Weights of a small spectrogram enhancement model.
Training: soap at rate 0.0043, 11200 steps, batches of 128.
Data: trained on two synthetic voices taking turns or overlapping, over music, noise or silence, 26041 training examples, 55.1 epochs.
Rows from block 6, named by matrix and row number. Rows with one number belong to one attention dimension. Each number is 500 + 40 x the weight over its row's rms, rounded and kept within 0 to 999. All counts start at 0. Numbers have three digits each. After the name is the row's rms in percent of the matrix's.
# q: attention query, key and value (stacked) (model.enc.1.3.attn.qkv.weight, 576x192, the q third), inputs 64-127
# k: attention query, key and value (stacked) (model.enc.1.3.attn.qkv.weight, 576x192, the k third), inputs 64-127
q.57 064:487439519467479506412563504518412526493513497473408537584472491530453576517447520494523485466457583563474454483535574489500526532517499522508481390534485495523518539453497445518415494486459476
q.58 140:452453503479472468522444513554537488461454594516582552506508463493452444524563493476437496471537546501488452535438381440565500506596557477507525495491443526488515516411489532530496536484471450
q.59 102:510566517472549540465547513525466485481506544479443421519482564485436532482446508463518470460490520513528488492496491504497464548543503472524449520499515468525530543457450474569428513512418420
q.60 096:451531482509471460521443549543552526459496553522562559393485496507508484515502476486364499540520480523533504527443376517559543616449557507472535542474515548479488557465500509524522513433513484
q.61 118:407440482426457470518494496431541465482522512500568502468562532494414471471528551442436459532492482492494449591464448542547501445555582473485518481506434519510491472465485495478522495479467503
q.62 112:462502505477469554499515431428543500557491466492569481469509525510497453518502529459492440466500473539478497519487500579490530437543499499480524408515430517519474433529485486440539469546571535
q.63 093:556536516574473555562554525603492538490502471498470484521420425479569487513451439528517530525451503445502571439532473436505518550500463510519543558467540498486481576546508511586496503462515539
q.64 113:457482444423419481553520536537517466515464474507506487412506521507410510463512554459469539533423476472496422491499475421508527483503475515470520493518519470445530533482477530490495541475445572
q.65 085:450485474448481476509535513440460530482462465475509524489532481541476519526566524427469468536505438509453490541519487452555536510562542490490487499439448496460507526516494502411514497472422528
q.66 083:487527491444474575464498519474495473375498464437543485454515544499501515491488550465569482494428523507452464473516541403503485472469546490525496432537476510528502494482466543470497538490531591
q.67 081:585443536554442485531503502554488549530552487517468486493506482552445518511511429546527559498500466495580523499464511523507446513409486483472471529485518535512464446479457440521524560466465534
q.68 097:549463583608482497491499510515484551544443522525503440471497485500574516505472419610497500429542464527582582482443518482456495500453441509469536502496559506529471543516471500509509526477471521
q.69 091:480417492480532433547463476451516481449495524473509546579488550522519507486604531488466438502505500482465477538512524524474434550597597483507475509535465494510544437480479467559518436445495469
q.70 079:539552560552499437520502454461451522458438475544564495552439449492503506465582471547573440538489501491416588460492557563495521472592529517475551555487506484515502491511521558502497471547486491
q.71 069:460479488477476499496485432567458473500447549507495479504472515503524513553536519487472561577510495555517497533468441442572487426486566517508536531528493511510418501439484520450472489490493516
q.72 078:403473584498500413502513395518543504501426464472619512531508581487504522460489513489389490548519492532488494504455397475532545470565572473489625509499476501467519519462503532491465474452465454
q.73 086:439426479481455475513526415460545459480560583484602520532507523475512462511556508452496452603488469459504489562543430446517481501476510490489485414587457542521524451536580481505563464581517483
q.74 104:558546540553510505469468552475490520562552517515445504397451493506510482515455479570605467449468493477531518491528586539436483498464462515492418490493500482520472544555540494469516540502608549
q.75 086:512538528526545525506555501482463538439469509488488558513514499509535477546484466535516499565533546471439527481563530446496509493526504477557473549454528547508465495559585485508494453483497446
q.76 076:567573513524531565476510417516489509537464516488472475505484469452542461563451515518468542546569547480441520457523504524484539402570486487545538524489485472494533469563558531526469452546538472
q.77 103:518512454433517546498499490555458489515472447471448457502555506482488503517480544452563525447501552494480427517533497467555415486442471467551506511476505494543453459446461461486472524537508493
q.78 077:486504499515472467489472512573537494424527479542462538566429489500493426484592468495512530559495552517539522505434435476471550512499565508482482526532520500452459477490494505608517471487422455
q.79 085:428467486507506463561602479524514506420605407469511518531526477505509563500465512491388524564492470488520479544489488448477503540489480486488456513577542537487515474531495470520509455492440466
q.80 099:573513542576547544473527455529466525459504471507487502542440486466578459515502459578587506518531550527483577405560474546402536451483485481534512481503560485519470489531535504552486470503533482
q.81 095:524435550563457485441505489468526524559496396514517524460509513522543477501507450541474459560475465468509565491508488425556497462510414485462569512459493511508443495547516542459520524481523546
q.82 085:501529566549495466462486492510466528429411573508507516496437511466533524495545456538501480508450474544450548493458438491516481508516485490485570514474463501540490546487541513518477485536470473
q.83 091:548508493525464484458516471564544488442572564544504497436434441514521446458497460446512524509480480480600514512523467498460481582414472539447485513495516473464489489569452530524537522530530553
q.84 106:476585491483506540457488493572545464515483575522500508423440462491452522482464490509493525461454489433592445513499447548488463570430459532485499483551498469502484502427483549492520527423613522
q.85 094:448497564538490516499544528550452543496465453480520516540524484514516529503534441491480456558480531516473544487478504517568584537560464456521506516547508578494504458526502491470484513474409468
q.86 086:487474522510477455474508538533541484408526599536481547494503463464512446428493463505388472417475478535551469499460474544494491549517479546480473509541505447491483561462466500526522529473519516
q.87 106:492543450456516578476399450468483485542449505462475510470574535489488489521432562483534519465500524492491469486527481517496526468534539489539536456510515484520507458411544467460500516507517501
q.88 084:486510461461493512450483462567472493412504405475548487610526454462490495525404561457439510513505568465493485494560498423523490470589530513554517450435504506454509516449554495500540466438483421
q.89 081:468560502518514507468534473463492519470520554487499476440539391484591544536544488503526421584527479499485517542581557525438513440442513503494491536436497475519472544558495518474529467559597503
q.90 080:510457485486534474450479553485517490514433598550513524473477565513464517463450506514458449411467506552491482498470469614420517540509526543462523455440493458496507515418505463480464558472487480
q.91 087:430534515503482511408534476567529554508589494456515481551539504546478507572482475512460512565523524507505502566540509429567557420465581460531462461534472549506461464470567485494523539489456476
q.92 090:614512471503561481545539498544508503587456489537475466447501421445528480448461514535578595456531500430513529473503501529462505518449469521490535511473577480465475536523489500541443448498494475
q.93 083:513546521511517525508505491486449506460481431516433486557455521473485471487439518513559525448529579520411534465550535526447495514448491508536521476544511490565511483518588488537432513566472496
q.94 114:581500432450532495507468531549499492545415539513489440505485506500470525511468557480513570514504494510510462496471495522469470482516544499500529533493587465512475493458448490498399522481477558
q.95 080:548439476511504495566526423515517501525483504495529491509563480481480477533526516485508539536584497419453540469508498525519592440603509499508487526488475489470543459512499528548411415538497474
q.96 110:534527579569484508462517546500509560435540508498519507501484548526593512523545436561467468567513452533560583483514568545442466530480464477509456446560508502532496508540491496557516504529537500
q.97 080:429486428438517503502497506520495452572500563493498472551478516484450473496484567443456559420520557504430444553498466449503537473572557513514553549525462489486500496503519525476468472489445499
q.98 081:533525556579493491458473538504509516515463512494481447498505495470578455495449452569508467397481506533545566457517545522483469513526518484500530534385501482512475568505469517514516548439500544
q.99 114:557506565574516490448511486505485540447489480505517549473465518511607478508536426560558488495477502567564600459535520597457466512512520503493488490468512500525442513554510478535489496503532496
q.100 102:495543448452478495514515486509527472580502556495529505471503462485487493506514548457469491458496473464480432541487492403529543544458439499498510548459517517473506565455517525436470505473449523
q.101 077:503533503502480513518503568468474506522493454461468424478551492536503553489482514491503472469490537519457482517537529452473452526490553482518547603431495468536483563478476510445470545421511565
q.102 064:396513487528512521458583511539518482413536511500529529522518564473522468550546493507462558542605514528478532475507481477480510478588490512513472501524487506470528440556482542541533431532503441
q.103 103:450489447473505538494612455478533493423575488500513519460493512516530481525509515432454525565576512447519508512539533435472570493537480500506432481555485540438539459557512492542511421542482448
q.104 083:507457516513530503515589450431537508456547473560559549445540480483521487479540456509500479539554479484587541517553504507457530529436499518451468495561526530440531497629409477469593432525521425
q.105 107:535494557544488521497436525488511525512492490481491472426501520525541504485424460546566515515469495458523573473527549507508423560482428486496516487445514462492513543481494514507493554429564587
q.106 100:537471577556521501490438501452488536445440469529469457467536482491523501477456451594522419485452461556530552497495505573490404480500527491469564490406514470557484516513479503482507538544539564
q.107 072:426506466456457473490580477517492474586502528481465526525470552527522534536481555452556518471502476457462448488459438413485449480510453528486488546501459480414465512500507483438483536454482466
q.108 096:489497582557463494477541535492514495462509557522494511506450537465478461484449441517468460492436438522525554455525480547487484564581460548467520469414448454513518569510516562508498520521478522
q.109 091:545529506508494530526506529480483535478544491458478468440508566524569553496520476497595515495477430434570525474542573489475480505482407472500455493487547523471477517469503522513451523516464521
q.110 063:522474483481479551480518527490483479579452447527519580458526456507481494480529507448514468516519492534480424501497486450535522468565508516504564425480467547470434479474593470424517508533496490
q.111 066:564395490490532465458535484471553501449525452516545559430499450517509469488501496492564465480459456474559480497461523532486463521449493535441463481481503541407500487456487493419603471514496519
q.112 096:558548525535538533482457485477490531420477496462501410473541504473546503506497451570540503541536495463529573469527537541519472547474436466541518499466546488532498478487483521566468495498573489
q.113 141:585515588572469519485463531527502538508469459511486506489472547510509475502489420578528480478458478537539581441508525567507477540511469504500513456476524507511474562505484504537520532461529507
q.114 132:546487562566505521503495521511458554436423433483458489470500482503525516519548438588570479503520510527491589445529541538440495491521489449524553493489557483554461525500492488558453526538507510
q.115 100:456458445436523488505477488514489465495536535474534453576530478428503499491527568425417535500553558445457435562494442466481485469572553479526491508550478506504514423488482493537486439486501464
q.116 073:400530505516498538418492487510504512444529481477432400596531513451568524517465505470475495502516525523525535502504473474511468480677507472534497469542427492494513480471517521589448493497536475
q.117 078:563470559518514464526424536470462508412411409524481477510526468502478485496535469562505483509482514504474520486475474434535453488491506495483624525474520466516487498418504501510518553491535516
q.118 115:465478419458479479564525492462510465485546526547535513505502451513461502490445552462450496458491473490514434555469464472542486491445522527468526533478478511462491507533457453413565495448478543
q.119 064:545465478468561487504482479486493486429476474482497552559490532499487507516572521522553556528490595493535529496439541548465472507537544516535471492547530457550552480456511518596472496510533482
q.120 072:510509559542453427510489531484505509426512477527537507484493474504503480496526438481388411566466468543552529547527516538557541467471526522475501505471483563487485486577442475444576478445472548
q.121 089:436572455471522557519508501546492515567471530482497493510464535509523507544546518467446512491607572440511514499507516438454596509543447456548448465578547530481509448505557518542451455515505471
q.122 085:433501428440533552494513447531500454458521553477514494531487505475505517515548548417450552532566535489532458526524498526464559548491556481536437522568494502483522429473526499486446450566530442
q.123 056:513441505454471461563568543528520514414543481460468438487557537483477505458484492489597501583505498511539469474524560419535468502520458481489506430524529465472523433472540504563477516513394521
q.124 096:518492509531510453505544460455515507490547477533533544414536464488513507478464476521466448523483454514582501554541475502514443448423571542453460508494468524435474480568495466456602476476549512
q.125 068:555440556530493435486489478504481526407479468519450498456449502507508519481530454535561501489445468516506549512440518568514409529457462519470440467468455463523481455491512480477503537538547570
q.126 093:507579507526526558489495490507494504448533525499524510458488542485550462512505459521501512551543485496516582432522506561429536513572455502516466446602519481503506498494509536581484444505556459
q.127 111:458515455477526493498522492532510458504489488526509488519523501448544463523539529446441551534555570490455490484460442372530563475542486502528562536485512493494512476536514564517451482437433436
q.128 099:520459524527452496426471474471574508486523478561554477485436478523520493460523457532490453433485495536587482499483483535494425507448452572447449435521484491475528489501505540476557536528557524
q.129 087:481444500501497480493532478451518507437443436531497409479401549495513528443510505557527498405465525503516473494447499524510447490523432522457499514486531483544489497510480504455504539540492571
q.130 124:504534500499499391525524573501536498474495545524494489491494509507507518487545479484429470561553471457514472504461461500506487586508572504446452591481482533466498589491464508510513502483471503
q.131 089:533471502555553475454512459506565484524504575546484498519496455456567441446482460503516457448468475463569549507482484533511500552505527557436455511429509483477493527531593486466532449532540448
q.132 092:454511514509513501481483483579475490466533482530453478525487474470472511546504487480469513439465550532496471503514393542514492535554541516498483593563498477487444574499502530515484545559513530
q.133 120:463495508530471449488487546471547490528523495551541527388519548538513483465520458489436497540452449494571465529474508504531499535473506557417453531544493478475519503490502485438585561496514529
q.134 112:549560541548510517489488496514465519405477584487508518493453523473548459523562456521479481587555546494460564420525501512486451495537509463537519511523489504535513542560572546561454502499523500
q.135 084:465445471465477504463528462485574461560524436535491449471541535524434513465509526537536537497481441521536456524511533519454558443455447550462502391492481460503534452488415488482549501556554477
q.136 100:533500537521512420417443468483537523432507538527524536506474494558496522498541447539417496529555477479557487513444495538492442519504521542448476533518516493430504508453474535519536505414491500
q.137 086:464525550534520468475524540454478492453523573502421519532446538537486514516503479552467493620557515520523554435534536548465544455447401490517460494558499477521522475506501526570438485501528522
q.138 102:527464523495486489466486495447531526535504428489531549477524465535502540496546483527462437546550449470513460515469515560512497466475506521483512486513483504470465487478501476435508536458515538
q.139 089:443445505536521519448477495533523468478547508530448461534541510505526516511370478532543565486493487493567540523525501496465540486483537538479450461551526506426562492509453484513489484514488436
q.140 102:490537498496507550602505550474474513492448509449468468484533565486513492492478511494553496566497509497420570449521527492490547489495543441550514478468487519550519468509516487519441493517513525
q.141 089:512500501462492466524465530504532518534503537492541576513485518526470518539510492491475483555590513460482500512535427551518460569561596448498531559534457529531499567541514508553529480498593475
q.142 070:502404513531480568473478462504515492541487515536513488499468557496550452488513474521532491459414532526547528458568470509514504467458499506485506456622477504508539457495474487515518529553476512
q.143 107:545540571533502499491495543547460544445436520495512508519466466499489517529484446568491448519515524527498537475426499535498412475526513477513511548498506510535427487481540492554457525477451468
q.144 091:484496530509495523505492549479474507535522500506471479508551538543523473487510472528524514495449492524573554489554565505483489503495484517517515335557470505551499431483531473485541519582547509
q.145 069:503512498529521552469479435498538450519527538520611480565438526473534477510486489521473557488597539508487521504562519530414474453574495507497535468508515434473579524556483493572513415512505360
q.146 072:634521487519478519504531518447522482504544531542531522495449476470493506465543478510356426436547517465519453514557457580466482490480531525465433584547474498481511534584588493531531489450485540
q.147 091:480517514551510511431485500525410510506483449521495485619513447474523497563533477561579504494485539576504540490550513455520503509515491497534513470490550482525440473474517492512480539595467470
q.148 140:510505555537496488406529460464543520422532538495506516548509524503586482507490450544542484522552509522550582474488546533451483506478422478506496463526460497483553451506473514601500462510541438
q.149 092:510449487437490543538479430485469520591486470463508529541478482492455545522449568456529486493528500519445468508469506542546545524527525482519583591419485526498463484472501470465473480392444479
q.150 141:487532525519505552466505449524470515446456502477534463622484507457519460525482484527563550505563586542474578454529507455510479454570469458558533440466510500535529493487511540597455472521457414
q.151 085:525477470454510477483521452549521508525530514503514515577500486476483521498424519478475493520556527477459486487497489507467525481545535499482469577436474501476481526546424489556487442444465402
q.152 133:487482506504499465476502520435531520540531535490483535435528514526580516489499485497455449569465434472538507524509535549508485524463506514477451448552498519475477468502530454460557496511566540
q.153 087:555442536550457454442452452516560498511512519550584594423465525520448500497529441487430447415530508471529477511427438524478471523482468533436509511431463513453522550512534498519553571463516490
k.57 067:523528427480489622465502416524496464539472542486554483492438474501600517542504469466449496504513429546485518492511480544436522513516430532532511456549494496454520513493460530513544472515523502
k.58 141:480520477461597444468430553574503524467467622511481490495433505436507480540469490542495510572527526500483533492445450528528516557507534496506513560512534478514478576419460527529453477488495433
k.59 128:438532414482469585431467412505541511455479521493550472524472469491572462491498507506534530478579517479558562501477502510463459431544435471514490402535503517513441439532485565503501472519490528
k.60 098:451527545489577450533510579526467527510529525456443479424514505472504507505520538416527467496453490513426550490471506548501459588435521485498473579507509501524478561499474440505502482452519489
k.61 116:508570490505563467434516535463514466484497595517495516502416478458484503531462530475532474572481521513536539523533480452494512558464486575491497536440514436488537591508495532527466489483449482
k.62 109:489512478528486486490542517545525458499544526505498550552482491466488480467478514537493496527458555515457528489499552514511492503459527549476512461445465454494542525556596606534449509533475502
k.63 126:550398580485458504580508589516455585529535417455444564520579506541521546520544467475508460481497483487451502516493562485561520493553540429511467485489475568526515485486470434492474476531491515
k.64 107:524500533453507566483514447524487572429528479456490533509544456508483483574545480463525528440526580513466464553551495529573527471544490443549458458513476558506476429521544429440476513518539460
k.65 081:480496548448436504432470487476523495474475554486514494510514543562492531543550534486492477488475522554488439508473507565476547511515449518519507418648493502504480508418495493479508545547539484
k.66 097:494490396530567542488455589459521569396513481455480504441474452499556505517561437503548505471460529534462542565536466528503481538526460545523462537544540586566472524474531518545553495571497479
k.67 090:401513536522475402433523512515514437497493430523550537506524531471452439452480465434439503606551474502506459530479478478546507455476537501481556532470499482441559444499442536572498487436497511
k.68 121:493510532545498434472533491493534440484505526523518493500518514410475459416435499478523496527571460438526540476501486470468501510605566493446532556432489440428527507533476539506440468402445494
k.69 091:464474483468451500529464529498568481517469475508537475547579539510449513482535516588495498465473460513578454470461532514506489458435493507494558454525512500511438538451445519442535529568509544
k.70 075:501547458484474499495494444483544495497534553500466421544523522443575462426497586552444521508539413466489561489557535534410483473488485490497546497575499456493516546501464537486475455470505500
k.71 073:515520540480481497569528534548447543480541390504458543527471439530523453476535479459496506450424519524500554517501605537446534517470517498523466467471562525506517543483476473502499495462439512
k.72 085:575500497485515505564546502549485484480472513517537518535512428522492468534531494476516461461481428473455540439529526497459504541535505456498482449398546476517476527589474491456520484490385518
k.73 093:409477507404523472490530537485503543467551536530508437517497488518477532496541567540525488461544533493526490574443505494621490532456407476539517429541484508598536473444483447585466510448496463
k.74 106:528539502580528476487475524430511462504505566504470495477521547444545472514487495519468498554548447461495528489493441487505474503543597512468525603480499500460477483487539550506503520457540548
k.75 087:489559534522495518478454481546533459433481522540482462472492548505518464443514525537498492467475529549523502471522455493403516538437494519484507530533528393479458588455495521516534548528572461
k.76 068:421456466487454500553542556496464519584473516491489499508466452462527572552486551524580478414450543442465494483481554492479500542465471527528441488496478553561530482520524497522468466592531460
k.77 098:560434504532484525488485498561485547505483473532461552518464437526506597475474426457482513416452547538500459568538495534560517554471468488551419500529478580557501496463589451482536482571526470
k.78 071:533510518507521506475474531483521525492466528494515478502509456520533458481546501447482558567492479449478525511516551444429525415472501492520464588479517468455491475541455513512481506505444430
k.79 073:517497531487507522435531462557525542549512517531517497491477527502468495477442495533448560473455526581577475531500393451554476542499407510479507482461473496487496533512491527503510579485501489
k.80 092:562530505524506468553477471470515435481487518520497448494448485402575409433450524475502510532511493473568545474498519528501467499456481535471561585526507484462483489529446502516460467506531482
k.81 098:501506570431482427499530489457492468453501498495447422507621523453554434439473516444502466544559472496481509469450482486512571469557498461471492457535460473473548469481439532527458464405484502
k.82 087:486478483470470465541521523486502459439500478478511426466574509483552491459495531522516507510507464448483547470483600450365503464479472535467532468496539503473537595478462551545442435507443526
k.83 084:432480477474490513469490531449457481488464505463526470506492550494466540530549525522493482548565566470465485547439467466562438396458539468510479493495523571553476399491537521533485490455498479
k.84 110:530540444513565541536496527499496549449547465461517547479539530526541554517505453526465483534527529526447527476529496457557474451496579424498491531480526556484470477539546474501512480483518531
k.85 102:474529551462468507478573437536516434500576559523509475489495534482450440442488524430509488455497469524503531475520536490402548518560424495480513455467495423499549495569490512530490511455479486
k.86 076:581542419493533519581439516466546463484474492536553449509486452463458534462459383501476437560528460532401520452465517459559499466537587496465490475479434474469450454565532498456554512461498475
k.87 109:546523532533527482535462524507472541491450458470518564436513485535466570494479433537512462533461494497469476470513484553527437550474514446514471558534522594525474395485547476496496500522537535
k.88 085:521480539498469602479528472551455502520525562525501468514413456522501547577538476472546486442454504550438482554452457455512501589449441499527455500514497448557450477529537532467532521581515479
k.89 080:549512509515484501497495497517468478582441592519484462528479488417559492533429513479429470452496456487549524473429447517554485498534487554500507490437451438498552557470473513529442520407491495
k.90 074:557476448503517547459512461472461496467568525474534416440550532512410464488478561493564508566519484482536498493515558569402549490498509467481528524491545502485498490549553522445517504550427554
k.91 087:517491535519466521450520527565470485497477492562501477458540418532503480504454441471507525487426466532473523498481498535471566569446537527493545500460541442518441492518448453494510517516437463
k.92 083:491501513561469497389532455492522474524531557471522488516487559449508542500508513519549532475562522464594471505555489468561468431477493508503553501423481458466440503474504509476541450539501513
k.93 081:547480447514529528547535562572540492485479387448486447472462505455522541456497513544473524423492598509504503525587448534438474505383491507490496596444574554528408524495500500503531484571475505
k.94 104:497475557510507510502493482517486576458464483472480557477486503492535548466515525512522546493516554467554476541564535481535517483457501464536447492475545648509472517487592475437484472534405501
k.95 081:462434552494425479498503496533493476548522458493513449527446513475509483511534494555514529490494452498482510485487512542457504484402471506536482486551473461554461451465469532524444423598526475
k.96 099:464552525560519486499530491491491544481503519417470495569475503514528561578513542480468494528485556506543517545569437528519530528555492459571466546525473518543471540553443470508478490489481470
k.97 083:489517464450464472527515497522574449476476496592543525473452500486498457446487472494548476453502495432480451471450523547433527455446510555422547431456503403524474485490506565510522529480525509
k.98 082:503496536474536521509487507478489538487442544433517533552491401539426510594523529548552496487518556585433475514476493597533515515471494450612558538462530542596489498447482453522501502515545504
k.99 091:468467496487515526521531524490453528505492456448487488537582518507497558545532483485514509515502544551481554524534516501515592509545500420626459494547499550534512430487454461483530484604425418
k.100 107:474534470503498462544475498515548479559483542501495478554452497501529489507450518551481493558492507464526486492430512478534454487441553592449557493478460431488466546478491516522455519421576522
k.101 080:484532449448543478524460461471532453472442458510496506533382445507506499560488552484518459447460495495462516462417468525511461474453532529494569507431473428562481533464505539542457452544618476
k.102 063:494569514481454412454574537461556482514517468482445414510554554511529486507482395442474475522525449519487486488488508513526549482567525484504533465552456482506553513470488483517489556428464543
k.103 099:454558552504491459504568561517531493497527516486441469532495534536536546482488440502452471549481439531532545571508502452531503533481514550459478516498469492491454562456442492501521553459512531
k.104 082:479448560489510469515517547412471548531547485439452484477549555524471557509492532459421489501462447569514545586547491495512529528528502468507436530572474558487565462496491412505537541552475507
k.105 085:518504510508570520549465468444449522505440523457522488520467469476562495527480479507548507519462518512518584456549443484533441530552511479588509522470465501558475485528501522431494449445572478
k.106 095:546465495447532529479455483524461496534510525433550535492545514502473461514506576517498577507552530584471517503517432556523549471498540453599496464502547582523504455489527438509506480584519508
k.107 070:578482434502497484478481535484466471502526482528507440461474507481490500500530473549539471484452463474518475511420507544471461537448441557419499536558543417459454481497433446491584531498584508
k.108 102:575522529490535605499515511484462544505443480512486486520526458533466548580488490567570547490532549499507438521542533534478513485491491481549501469506571520531454486473498432463536508561548540
k.109 093:442594475585522503497490483534472505552544504443452422573478440476625548539487524456428483528481481460584531515526450420581507441530549548527478501522463507518512516535524532522492433393523457
k.110 081:486429470461504495421477523499476487535563515463474479452568532518484561517496557488458496524507483564514423524523545501518525484444433490498466398528543542504513527468492452495560529499493520
k.111 084:501449478511535507406482476500418502490502464467459463480545538501524530518468479512426541538463441556472537535471481527539424489499501536490482529458508491484468473486511429448600500504574519
k.112 095:485543555534533511576509490517507525437496529438518547528483512464554442505496476474504483527523522496509591470562462410510525486555591433573536535503433540515538451528544517518451466420439457
k.113 116:508497534521551520494534517529419534526532513384438515553566460487475522536501551487481533512511570537520473518545522509532531554527483441622482505549504546513486489475484433523477463512504462
k.114 100:426546505504540455535488521528476542494540508436508534569537465473533502522471561472491519536516523514527535523571527455534620515539511419625465469527460580523533453479489464522444437485470451
k.115 096:506523494521436502485536504512559480463464525593536516466415499482486486437505460530522497468543508448522483463482484477453497461541453527432511537501484452455482500544549540563427539480438517
k.116 085:526568503480472486516527526511565523428440547548533507537422479523489478489512423534573514510534550457496465453531475531493519451427464499514570468461527434531479519489499486579459538468528505
k.117 078:518497491446514530491477511478495484425508546487518587527470477537505472460472469524496487514535547525480517484500495514443541515503498489544435493517476539451532431528528509526450477538483486
k.118 097:544421460456518506462471462472496460545458518479479511451505507509462442433453501462474510514499396543548523516400447495461452548471510558418516519460510493512534530463473442470534512560543556
k.119 069:460564542556477525473555455437538492426519541547569514448516492494537418469504523439543491493548490513464537455531433535576534435604498509496484424449466465477548513573517549496511481494406469
k.120 079:432480468465502481453546558542459507517558518475455530512492560511514551492459542468416566619501519545573461612514450439533474501474522549494476502538482588487506517500430502517491512557510543
k.121 104:423563548534444445575565532554511481519533452497471526581456488493532516459542485446535447488510514431530509449530544430535545494525502512471531480515397443478503501494487567517428508383469492
k.122 078:462532535541433479550562515499573491486491399549509466473488543551474532451499479507515468483467474460452494472494556442456502416474508507411508501476474447492544523532549524476490536470456546
k.123 062:448541473510502511496448524420510502387492543548520472545390476522557565479492520540483427576433448496530509527493443563576448494460503561493453506478524444501478544514509536457486489459548553
k.124 116:522403495472541479436484479453461527508499527441458466424544569508442552498490503479502520521481465581501475567489489545511480535509487468508470531524545580565527516493457424490563515613507496
k.125 074:536488426497516496448475451463518514472548571510500474446560454509540490506452455528502531571550509564528497570506472500507488484451519515531450504565571552494480510517515433516542474529527482
k.126 087:498578571527468573572534498483462550515484458429502522552521454491541507482494534484487512498481507495486504451575525536483588489617542444592514552503485508515446516524518497448446492452435497
k.127 117:520528477453448486543513540513544484440461494575529506472432464527474456451517480503574443523479494479477454520508501478400559493443475525416493486479475483501484509497498544540448536488457508
k.128 098:563557508535496556531483606466494519507512522536430480487430466508511511487429491492534473530466512436550459472564538484510466516471394531508464486527526484519402548504492483466453549496497565
k.129 100:581524554522501555488458482541498517474474512486516476418458546511477524499431458532556532513460458459473487484492583503468515483495477486505502480505598458485430549479512503541509540526511574
k.130 103:605485515506429465520562503545528460456546446523439535527582517511450488479462451504577537524416476430494516447481552508494498524542461533477498547460470459480568487499513498533494472500490476
k.131 091:559491522500460492471491547439489566450490592556520520482432482537496484464501438498514464457470463535541471483442536621519423519437480543468451506548510436481401534506480482448501515521563549
k.132 105:539465466497532473526451501530507530503422420520535532450455619500410460500476433507562564405545506512496457494474494536539553519494506510483528586466527508457575494475459453513479449496500467
k.133 100:510542506540510581499500560473560550513451536523503454440469516531547530497552468521482542538491489493516475507433613543483437456428417494483481430508577515523485558480491490439488523485472471
k.134 108:466482474479514494433584464510484532509533480473455520487536501488491497533446569472527500520476514510546469510532451486555510528563440479546410537530441577522525483520512451542476460527512481
k.135 084:483576525588451548533511479437474466542534474493482417501451467533594504476517474553496461486464434529509529547545526492494480456447448510501522453516568480534438537526540528469530546484564549
k.136 097:587536528541474516548550549485478492527461451458460465527579514506456554495503491498520490426474498420487490466510564471542473500475443523511472438473487486515541481496476541474446519442435533
k.137 094:511558454458496483494579534463474509511543417462443453517578472502484534550499524453499462522498547421513449518552529427565475509495509506512378498564409575488538410538558498496446509490483548
k.138 109:519565530484483522526523540543453493537501406471407460472484412484575538492443504484507499590452493461509501494566574496491516517431438535528496434523469453525503547525532497524401568449506577
k.139 091:454505485461489523563480600512471536487510509497523521529532486563531510508581470497530483459528519533470468511467544509567430511424491478507442456578469536461522455424529444450490529456470515
k.140 110:415486443471559462487520430525519540453572507451486547554455552545566484498518567467495541579545502533523549573509465533508485491599524457528472485550461567513473482466502505605517453552501426
k.141 106:459506492530501479486554429525527478528447521521500526528466559469513424481471522454494500511458490500501539450440430432479549529625517558478554564395460465481525528550500542519489509498560467
k.142 067:407436520511498552525476481414522506509468597492544489501441564529500464458555532476501487532537509571517506499476456529537526442512521452501506478514473502543414561496437420479534505555565529
k.143 114:504498494481509487464535525553438510458556461496498537493564505498453477533436461455529502444480531512514472538566503473556570525519502496527414536481458537474566449491519494545475491478440487
k.144 105:468543496429477542523456536520483520491531560462528525448486478553544487534522474473534500532540526520489451550535519520455509476442506414542445412664507551497458439467506424496513534524499529
k.145 068:477492561526486444469466486433553504524441523556540491451550473430456445506529542519467444398506514488467453506484435546557422498455509527494532517431516524511491505511516508411554482516513484
k.146 085:567528457509509511477520557489534493531458502548461507500491461468462521452468472531549569462424445432576469492509534579489527497503392586468455537452512471478507527510519474490520522476556474
k.147 091:524433531460515491513426502500474554502449427448552513496428498481422448490467516499592501484475540509452465512562474473577572473449523480544530497484489549512577430502508402490506489512475537
k.148 145:488538516483442499498562519423464509469561528458462517578532493516542514511468521435495396505473509484478469490581501465539474547499478484525373467542423510499490495527542513474462537515493566
k.149 104:448502467521532449517488447514467463490439565516549478518508533464482440504516502512494516487526499515463537516473421476519486488598536501477568576403468518530480552515491590510502487473538469
k.150 125:494420528510522468486510450418465508479495551454550538484509572477434500515517548458468414454542523511440481506500451525554547523548561456524491551461457536498568454532500475452539469526482528
k.151 093:474444511571464479508496476456505446465489500539532456569540520454402425482499457517488479467509493499481546492459463453488506500550516566467566519351471435501524545539450541500532463450491470
k.152 127:517575509458475503505502514524516522465498497490455519487493417516593521465479483497538533601439472464529480486502570511419410496461448514505478400579520493502451537505567525519481555488504541
k.153 098:525542523562488554489541547470473476533521535527436459555423487493487512485519548467502452539481524580554457486454534471611446525471428556510487470500463465565424553460467504441430513491476485